config.yaml
model: "contrastive audio-text model"
dataset: "synthesised imitations of 52 everyday sounds, one a clip"
train_examples: 39062
gain_aug_db: 10
n_mels: 64
hop_length: 320
input: "log_mel"
spec_augment: false
win_length: 512
tokenizer: "char"
vocab_size: 31
loss: "sigmoid"
embed_dim: 128
encoder_arch: "resnet"
encoder_norm: "groupnorm"
encoder_activation: "leaky_relu"
encoder_weight_standardization: false
encoder_drop_path: 0.1
encoder_depths: [4, 4, 4]
encoder_kernel_size: 3
encoder_stem: "deep"
encoder_avg_pool_shortcut: true
encoder_widths: [48, 96, 192]
text_encoder_causal: false
text_encoder_width: 192
text_encoder_layers: 7
text_encoder_norm: "layernorm"
text_encoder_norm_position: "sandwich"
text_encoder_activation: "silu"
text_encoder_mlp_ratio: 2
text_encoder_head_dim: 32
text_encoder_fused_qkv: false
text_encoder_bias: "all"
text_encoder_qk_norm: false
text_encoder_parallel_block: false
text_encoder_inner_norm: false
text_encoder_positions: "learned"
init: "kaiming_normal"
residual_init: "scaled_by_depth"
optimizer: "soap"
beta2: 0.95
learning_rate: 0.0017
beta1: 0.95
shampoo_beta: 0.95
eps: 1e-08
precondition_frequency: 20
max_precond_dim: 1024
one_sided: false
adamw_lr_other_params: 0.0012
max_steps: 6500
batch_size: 256
epochs: 42.6
lr_schedule: "wsd"
decay_fraction: 0.4
final_lr_fraction: 0
warmup_steps: 130
weight_decay: 0.4
adamw_weight_decay_other_params: 0
Rows from block 7 of the audio encoder of a small contrastive audio-text model, named by matrix and row number. Rows with one number belong to one channel. Each number is 500 + 40 x the weight over its row's rms, rounded and kept within 0 to 999. All counts start at 0. Numbers have three digits each. After the name is the row's rms in percent of the matrix's.
After each channel's rows are labels from the 100 clips, of 14848, where the channel reaches its highest value: "responds to" is what is common among them. Only what is clearly more common there than usual is listed. The data: synthesised imitations of 52 everyday sounds, one a clip.
# convs0: first 3x3 conv (encoder.blocks.7.convs.0.weight, 96x96x3x3, each kernel summed), inputs 0-95
# convs1: second 3x3 conv (encoder.blocks.7.convs.1.weight, 96x96x3x3, transposed, each kernel summed), outputs 0-95

convs0.55 097:625534475510579463515482525543522465471526556424468537477456480548500475411477462547492524501504522447534574483449512464526484495446496452467498459526547423529566469515495451474544500502554450494566467528503494487535511478478519495403474565483522517456563428509463563536493519490510481482
convs1.55 098:496489510476428528501608489493479519473539464538544541466516468485479424535455562499471377462517432496493478501493425492495542509553504523494441494437497561542473432528516523458506500463539440448533458545459497530505521506558528549525547510444479548561450521525543559562457518546519485514
responds to: household; glass breaking

convs0.53 090:508508507430580492455522483485550460459449540520449516512484502542569532514465562542547454495521514554564594460425523505563466429500408493489495511487550481549483493449515492471529528490561478466539536505500552474467564527516508455537456381488441475489522568480509519450492500510484531510
convs1.53 083:556584546523448535463455533516432509552514545526521443491523461492482446528530523463503424498551539539481517539586511524465488514460531573494436484505455526481560539586470481471518547438504571488553463550509467492516510495501484551433510557488527503509543517575460463521497442464427558510
responds to: animals; meowing

convs0.51 093:572511455447491496441502450547463486482419492430473561501513505499495497489497510538566550475518470461533519517538557542472520475451388486522497560478511473493492525524476526487538600532533534492484503485540510488505530530439436553450505496421471477544512593480511572435505559527444545546
convs1.51 096:529467463487488446486425497535484487474501522495523522566534522519523480464529505447514385529532491519555607477451515501509514573450515531471545528546511516529450499498565519480462578451536522512503483485428456476569455478444468461520503492553529555549457570422522543539534547446516526535
responds to: machines and effects; whoosh; barking

convs0.6 107:536497454494449528530464435510533493527471553414473495442514594468514460458445454464609445518528532597523450505507524565477406474542524474509475516477519504519484502509539509563559494495429457517486555470470510536477520536511500504526455506544493500555459511488499555562542506493551446567
convs1.6 111:493469590577465516520487477547503494530468548491533493509558466400499474510519478484506425549556535504461471480552484555466430554541504446464565474421480441515419480498476493614521475466480545446524461493500438498514472504538483457480499498497511531579535429531500532542492513496528553504
responds to: people; coughing; household

convs0.8 100:481479554482478529577519500504476485532526534516547482479513559487485525460504561414576517487509447480553514482541543481543522489443535543426500567516574426490493551466447539465451490503485440487524465542469566559457443447456543412475427468513484527529459510478476562524518557505544535497
convs1.8 086:523536448568519524409463467540487434545531505532502539528516499497509512505500447496449528501458499550447476475484540455509488515553531455545477398473472484415410493575547511545591492458470530473538496470485446515494515564498542492478502413481535419422504558501510519507538533523535500511
responds to: people; coughing

convs0.78 092:502566528487574546490476473519463536484443487438520536424506510471474466548501565525438450447503492410546472572489476521478492496429566506576505502531518559516479395515495606541463518477508514498520518529493481504511499502503518491539498548415499485496467420521522517457514435484526472422
convs1.78 091:458472513575552515494523506455548531471516487392524555470549462451487468550532524480497528515520478550540492488548445489518401524478565522473524544488567511525507553472466546544454445458450476438503553519486512543427546475525514553515497463477515485510552470407502491469598509491449469541
responds to: signals; whistle

convs0.16 088:538512420476504508476524477445499473578507556446485548489448553449532501564543455450461529485462504511475483503543502530489491515486454441498445545470505487495496530553478521483447483409558443509459494485549515589486557564499439509473494513486508556466534510532513614502506497595502560566
convs1.16 093:540477541578605526498527460561483507429511443486537502505459449471542516438490567473513452545522550496436539506483494469513489512474515499482447525514525528536495526472504586455436495521494504519545525498513437465530478438505519480455484523562469444451496583518527594493581555459512496427
responds to: household; door slam

convs0.73 097:468479492516452564530437528587515476493481480503526416498529559540569507525470558403449445453500502493500548466496439514565597536539495475542470504527509513490496544468501522530472488515465528496456506498490489425502552572421512584514493500539479523591493471518527472441501466465503512572
convs1.73 087:507557508523487507528519465443568478476456471437460548526474496451406502456518475533498559483441492476524477533464538442536539495479415509470522469432448548536476391514503478504453516468556459516554480468606536533474506509540489467486510535452494457464519503462490443464519476499442463407
responds to: household; door slam

convs0.81 084:522507481450509424487488452519516496507549471404517515538502428484463490509491528531545436476526472470470516564535488507453499522485487482477492447557532502534494394466494486582560570493472537461585469495571513495479541557440453511610476516478505523509572509509508507444488536496578470453
convs1.81 102:565515511444507489466411527478487504492543537465487501447526524535470511527492523522552499470438487468578481492473552510462545468456514519502490516460496431561566505467446517557493579441481461517454554522577482547434519528520522436506430484555478528499529610585421510490522483520495516491
responds to: signals; beeping

convs0.69 094:458565506476489521459525500464455486521551510454503505536455495437457441487525503515511492459535505460531403510579488501524476469499455563488482558485516465511482509496501533627584441399540548440446453448540480531487510576459507526537466464464501502513509576495454538526518524469475557501
convs1.69 106:466523513518523605463415487457520519531535427457488570486464524516470515486528572509526488432479497452501566498440563455550542550467444459476448444448555506495541507478497477444578525441502457499530490451502499469439446438514487532486474481494463498536507527490505475403484519526513575469
responds to: signals; whistle; white noise

convs0.91 089:531472560500481507501434470477467524473476564504539395471561572427555544527481539420492439524452555514527548488473485504542475469551535523460512509554528435536555465500501528530519433520514408488455481479512516497509532459476494535533476449449442475548495561555451538517450439518489518545
convs1.91 117:508508471558482419530493524485563509465531538479509425571522541544521467507478490530456478448470436535518453470486532518463445535485489460488421499541509448464604467474504476474481428469542445463505453503565440476508491469557535433505434498467517447444456522476496522491438475543567432471
responds to: barking

convs0.44 098:436493486468482514451490457524431480491467531540525575481479512543519492481500549507531532524446498500472468439492518494520601505493543523430506536499490485435502546457539510480524508564414471446422583470531515417521597469500487512562491539468437502558492480513561459464464541487569463535
convs1.44 109:429464481477516471510389494462556509523492515554428401545516498521494467504501438523527570442498448445469503490469476554499550536538460488420551484477470515445534500541557443481486539466425486522516526449509535487547593502478526507503541477525488472452470455471434418543490480507504530515
responds to: animals; bird chirping

convs0.11 092:533475532440538520502527453576533536501439518476527469517487467503478431421423494486480475499501402475521411500493474524516459552468479506482518488464464513546519486447483539568486469494485490489526520454593541568433555556477511501564486424576454514475508550508454527558460504505538446541
convs1.11 114:585526508394500446491500492536482468476577564446584491531498510469524551565512477450519479541535492536482439469569514497539514473476508520489468488422468510380537549523421407594489538471451490520512512487495488549522526491490520459512528488499552529479538555458462509505497466485494489496
responds to: animals

convs0.13 086:549404539495487535495445481506477509571457516481488539537512493435508481533474476528522499535529477541482457512520577546461538445555430569497466476480488499492521504443480603472514475450513533400447460559504481472505569524483587484529542509526538501467542447437441547433513495538468496487
convs1.13 087:498572448538531503447588472477519502436552487517510494421441514549549503509504459485477558490480454466555511532525429439472441500487519447557527442431477611528514491523527470494454492488476469507459558428516517554570498542495482509531478521572461550548474469509506484458529463512516492572
responds to: household; door slam

convs0.32 117:484457448534426507485454571511435427470489552495552505517486537528449465492453509474581526498478522466489598494476541504464573510512442484491561478490522535470507538505545544464543545537463482582602555531493516492545438431535518485501453549530457484487487548468536503424464479530458512505
convs1.32 100:506512493487438536441591524531502525525496507519478529613474510486541502459479521531479556481482466496469497456485492486448481577526498517517567511516485496501518482462501520497504597444562569524589551436459533488447451474518529643519537545493522539457488557487526480445477527514523491455
responds to: signals; whistle

convs0.67 132:467515549505492365498494503457499465452486521479482534511534591510559532479516515502537468487486469489498558476477514523368524485551523475482494529555473522493511537475492527511331482525486551494518467508552472543474495512462490478539504539526483441536474567467535587528504498456506485504
convs1.67 097:456492547450486371487470464490527495461441646507485480514482513473565510559505534445522476518514487452429610470537492440502484469549512486494505465471532472545460469581547503490417512520513522534451543492474492431529449473468507483465505476523490489446494487455484529503504479471447522491
responds to: reverberation; text has "room"; text has "reverberant"; group: signals

convs0.88 126:502477533600455464535511510500459526496441497584507448437566455494468482538499496530540522505508474547500531467553524496490459500530521457521516473541470476476511582525498557523455429497485509488579435502409496493535505423437575452462534528438549423525446495514554471450467470460494467496
convs1.88 100:509473499447454503506528512517469501475482515456438540574504497482546508468505444444513548533520501476515529528496468502497467552492406446444547522616537540465517422511551571472493520451546475526485488429437565457497518515590465532480465474477471504462460480383482473460506558486494498524
responds to: household; door slam

convs0.40 096:473450508488415508492533497554533494529537528536505590489417432532579478499497433506421561589492473508525472507531490557534541474414444462494491516523518490489451521458472527503468521482509518576507517442432482581500547460511471538457499471465465481449521526528411537465488501534540486534
convs1.40 092:510516541475497585475438559493518463492510511429491547451473492470507539473483511515505552536544541501452557467449524465548553455455474531527506495505434504473489513526472473536460573521520456548540462477472471424601512522517510570503425506461491424469519550630537546479475487506468495466
responds to: signals; beeping

convs0.23 085:467529399504476543568529468508546485516524561505470461551514542463550500483513489470473522512550591469460484500450448454491512531461503508523419503533529483536561484470458528516465539488436609489494434476480465533522486506489514485474485480458485546474430536453512547391601464480535501489
convs1.23 095:477509495447497463508459490518537464457475472426598527438488503534451528471540575518516529445475496550537523578467489484512563530422504467540473492421501504556506460415543434480541395474485458533475527462540501493432496502526502541560503446475488541500499532457447472436472546471484518521
responds to: household; door slam

convs0.21 106:467453473518538510449482485495478459478452505412564528466594474499468535455476546566623525504469520541498443522508463528522526534547476576523464492508473462521471531440481475512485504481479550530533554507439519416512474478516480529467538510498521418540506567554455472457420508491479446548
convs1.21 111:502514413518506470430515511522441461519507543494447516473516461513427466455466459441508534496462516436455444466504462473510529517490480502518467556558540495525479534488490559467527565547484585483556466445522452471484428486535486505509438526449514474544581546556464561513515472455487472387
responds to: beeping; signals; bird chirping

convs0.46 086:390468525525476481472536559510518502558478516466461513535501524536462545493499485463493591473559481541412479570529499520496585500465498455515421535523525492505476495505469545463492454503610445482479506533527487482516471469428551582452476567461524507452457492532457451455482544518551502473
convs1.46 079:454545502567474503445522499519483510449537521603553478428501465511502488553469547558545551497516484456437469418461487462532525449575555532469576540466505552441516498503511437458487511470474547467562497436509491496430517548467464481508553502547475481516545429479573517541482518516493487456
responds to: beeping; signals

convs0.26 097:419452460440483473590454601473483499486526462521507453546515478531401478483464436524486525537464519460503570562492434511497519575510510470508523528487485485511498519529530518508434483521513469478524499470480475489495514530510485489539483590486474517407518534533497534558446483390509588526
convs1.26 105:467535472503519521542536451445438505518469497575552533510507493506489492506439512500448476479478420507557428509466465460446581495562558517551487531555533450510542473535547522538493561505489385525476502555483523433481486517493443502476525526460495500466520497465530514612458558499548440450
responds to: beeping; signals

convs0.86 117:517538521556566475446480522589450535513505451478511512494454459521600455528467522498491550585542520454487558493482476477479459485473557425441546504516482579432496536469489530519513459562513477504541553535531494455589462441514435479491508540454505548464512474500442500521411517504520504476
convs1.86 109:495468460555607450485585520470470500519568543612472522479490492491470520503471444530477520516479464487484441492488469539502512555526546485436503483465481477483496520514496512508510507558408530532489487485463558443476457478515470564494495416475526481416437471481485421485505421473414506469
responds to: animals; bird chirping

convs0.10 095:461478466446478459392485481424552514475578524541483535538482469466543481506539605528454500552477565540472478510446509501521503421556537496512481505524492512563511565458469502500449531425476481484544489486505467561481503541576581493502507487469437488477497546457529511565537544512442491460
convs1.10 091:456499528491472453433519450532465459529513550475490498458514463566495491489522439462509473499506536518474465486549495625488586447440490423460446548458491462463406467528460466493486470490473433521558465540433486573544507471493510500469445481514537481449483451544477485531495443465489558544
responds to: bird chirping; beeping

convs0.47 086:443488547521543504482474519516516474509446476514517492507478574498433563470491487416433518516562439516469399554475483464479461495505461526516460462469473515535444522485482582534501538539506460505494503442508501586434485493414581559474511406487508595497536495516488519517491504556545485514
convs1.47 079:499528472474481439448455434439502459505486451504520480496555526479460556513554550538505499457497487507483511445455503488476465533592395475533470465466512532487459462536467428445469440494550579475472453568466509504607518449555494508496456561531503463486485492509546511537483469515472515408
responds to: signals; whistle

convs0.17 120:462507490494423387599483532549492471522501555502527462418514538569559512497570480550486488531443460522564506494510508495503556438454513538546488412470505516507518487461504519463546460490528490494523467513514490495486546490465524488464428484489481522427458507583504474504534541382479518477
convs1.17 116:462504472480450519482513470534512482476499488560513489537523464493502480472496474496539489548408513467452512415446456441469579545547528427493508494439524508403398439477507496457451490561469501472494474560506473506495523526504439503501551424485490498496432432450546510515494461562514444576
responds to: machines and effects; laser zap

convs0.3 088:507575509594506518549468557474507516537457527509443531452482529503505442533515442477522517474510446478449521469445481490473482571510509539499492535400495484586481509460470511475473530461500506511389611500557480468575537552515499477567525465504485486551573556479537456512510520517453508489
convs1.3 083:511393464509448507465515453511446541500441489473472464574463514521491498484465486478520443511481491457520516522516482458458530546443448434476469464532545539469490540532581470512501478512522493538540458522481464466440564439552480571458579536452477532450527477516481429572522563485549490421
responds to: bird chirping; water drop

convs0.95 083:509450502488490462552440538469461461539575562495558499547490447471509583515524526462515490504512544556420508469536536473482487506538457505453493578471546424496467388533565537418526469510512474516442515514506554494531506474505486495582512507544458503456454533554505532502535490589545493488
convs1.95 075:437465474548522509471502538550522485534479546534441501447555510508559460518471464548488513450495450497423488499462453521514432500535520520535562502552379518432457496443501509476451429468483543542554496543544513557451416484447481544482498496462502536418492494494520492500469590532466478498
responds to: beeping; signals

convs0.22 093:470504510419426470439470504531502515509496486479495514540456518523564503490540503452455509556511538533486578461504516603453487441463479471446418488507472477493495543500535531489539568515475531507454498436494570456504484411567476449498444436519445502514578553516442521476503570517461472538
convs1.22 101:581484500499469535506464570554437491590466543556548539479506545510536518469489455533469533488503553477458500532503591566510480534529503540501467483514539473494491518450514538493491534549487545524517486478620571528479431495512528571504554545501512501458512538629567529477508498496540504506
responds to: household; glass breaking

convs0.19 087:492521493496500500432582448496431487508455520470558489500456411500460512465571512454424535567464492537519536451467537554518520397451552466509527535480551477521547460522520489482496556419510529559549543500512514530531446471510561485471490497545486461430494515513446525422509521472459448472
convs1.19 080:484518515510509487531450529468597476529569426550560583466499581479548470484473472517518471526540542437521523518423434485476563516468533559511496492495514469569507571493478551452469555567500538555494453500535530557450462512548469501550497511475472505449505509574505442441535515500470457503
responds to: laser zap; signals